Weights of a small spectrogram enhancement model.
Model: log mel input, norm batchnorm, activation silu, widths [64, 128, 256].
Training: 7600 steps, batches of 128.
Rows from block 3 of a small spectrogram enhancement model, named by matrix and row number. Rows with one number belong to one channel. Each number is 128 + 24 x the weight over its row's rms, rounded and kept within 0 to 255. All counts start at 0. Numbers have three digits each.
Before each channel's rows are labels from the 100 clips, of 14976, where the channel reaches its highest value: "responds to" is what is common among them; "peak on" is the class under the peak. Only what is clearly more common there than usual is listed. The data: single English nouns, adjectives and verbs, spoken by a formant synthesiser in many voices.
# convs0: first 3x3 conv (model.enc.1.1.convs.0.weight, 128x128x3x3, each kernel summed), inputs 0-127
# convs1: second 3x3 conv (model.enc.1.1.convs.1.weight, 128x128x3x3, transposed, each kernel summed), outputs 0-127

responds to: thin (high-pass); white noise; pink noise; clipping
peak on: silence
convs0.15:130119145163120130141101099122155120168120159106119138129116148148137078096108125162205146097106159127118112144131116118100124114134112154125127104129147087137131121098119110104130114101113117097115095118121141154142102127096182095114156111137092143132123141123119207108163075108125135103171149161137171107104144122124172134140156123138081114138117109150113100104115117118089101103149
convs1.15:126112111135101141105122121166140163096137140086100131123116098114153181155188142130119129135163111134145095135135121111113155150140150134135111137075107141126122153129156102145117167118151127119114154124086135086130188135149112141209062139126112109133131133146102103122097149101162123144136128149162097093146090143116123101101125105136180117148118130119147133122120158149173142133142

responds to: /s/
peak on: /s/
convs0.113:171078116123101122105131067146129155116142125119124145115130129097108113127131148099109114145164161144120093108161093106115122158128127079103138156111131120172136102142143142114095175136104104146142100120110106086120132096151134078143122104124121127084090092122124131098146090088145112105081134112126114133145102131130112154105133150109129088121125057144147095081136096111110146126138
convs1.113:114127135120100094150137102139154122103161129106107090074129147117169161099154116131170142064092072145148133117114140148127137124127141156108132116115136115091095151108117083156095119126140145138127125126115132145100108153151104147102140113154086109121107123167127121116074154113096117108117147171122163123147134098054136126161138100137156122138130102157111100117129153149125074119135

responds to: /s/; clipping
peak on: /s/
convs0.69:130095086123136112090092136118106165091120123095146139117114163123105158152134089130142115178115117128126148107175135141122133156153145140158108142133149143158086125116142149118135118084182167148107117113160098129146103103112143141123132127121145090108178085119150132125136078135106071119113109157099114156128096088139104168082122094154092112166111118095124102127111122132131139110114
convs1.69:115096141136137163121135134108123166137112136118156108123137151156104180131153149117148079100181132085070106140138168134133145125138144098130114111118127085102168138123118133134105120163068098083138136182150121095144125165136130114114132157142105096084104171133122150145123123142118159113110133134119149153135079153131139134158105150076153119136140131180100126117146115129166121133142

responds to: /s/; thin (high-pass)
peak on: /s/
convs0.117:129123132122108150113164142122114109138114124122133113087100146107106097162118109132152104128152138114136123134104126136144124124082122145165147139132098090105116138097097134143113149166143129135181137109094139127130149110163145131149162172179121154130110088119160126114154147104083153149204139109128121142169141135126123124141109159103126119197130094181203115129113150156129136116142
convs1.117:162148102144084102117118094123127133098130108116071116149093148155130121119109158150122121075130104136149175110125097105141132088122119097097107139124150130178158106130185083113090096092131117111126114151144156178118116120106133148113082115121138083121095153140147133119143115146096083098094111120111095116128121131135105153178117140125144131104111171116110138115100145089132106140136

responds to: /t/; clipping
peak on: /t/
convs0.106:116159141132125118154100105074192107113130122138118103157108089149123110114124148146133126160105138122136142119125128109120137123137114123174144095115099121083122124162102048074112103107140117109143133127157162144127094101112072145108120175140124122132149134144091121113111169144109088129121140128142111115134122175138111093097081121169132106139161106142142118102085143114110115106094
convs1.106:144147138138109133118103142184064104149132174135161142118108134120156116138127124132138114132127162124140112165152127111092141142125149124106164130106149157150153086107130200147137131128122130159146142146117108134102114165138176134169120101111126096097129137115145140178140147111166174157132153101139149093120114165105156138179176104142117150123124111154104123108170115145111089100125

responds to: /s/; clipping
peak on: /s/
convs0.39:114100120142121116112120116111202075098104151091105132124097115119174103119130121117105100113138104161124117090119105149084138109093107127180150145138109140110115116166119072140096113130148109124110156076108121112149097111146127103105113136129131191121136071142162133101073110146137129118112137093132132130090101111125106122104123146132089093115139112116140118120155116124131106102155
convs1.39:185116140134117088141108109133119141142089158153175127126147154122122111136106106146140120141169108094100132155136095122132124115119146141146114120111114136162147117114145122095153108119130114135129089152116142138094136163135117144172134141142104071136169145106108152198134139116151094123140100144145115166169086159135134167158152118112146187103150155144071121110172125139133146091143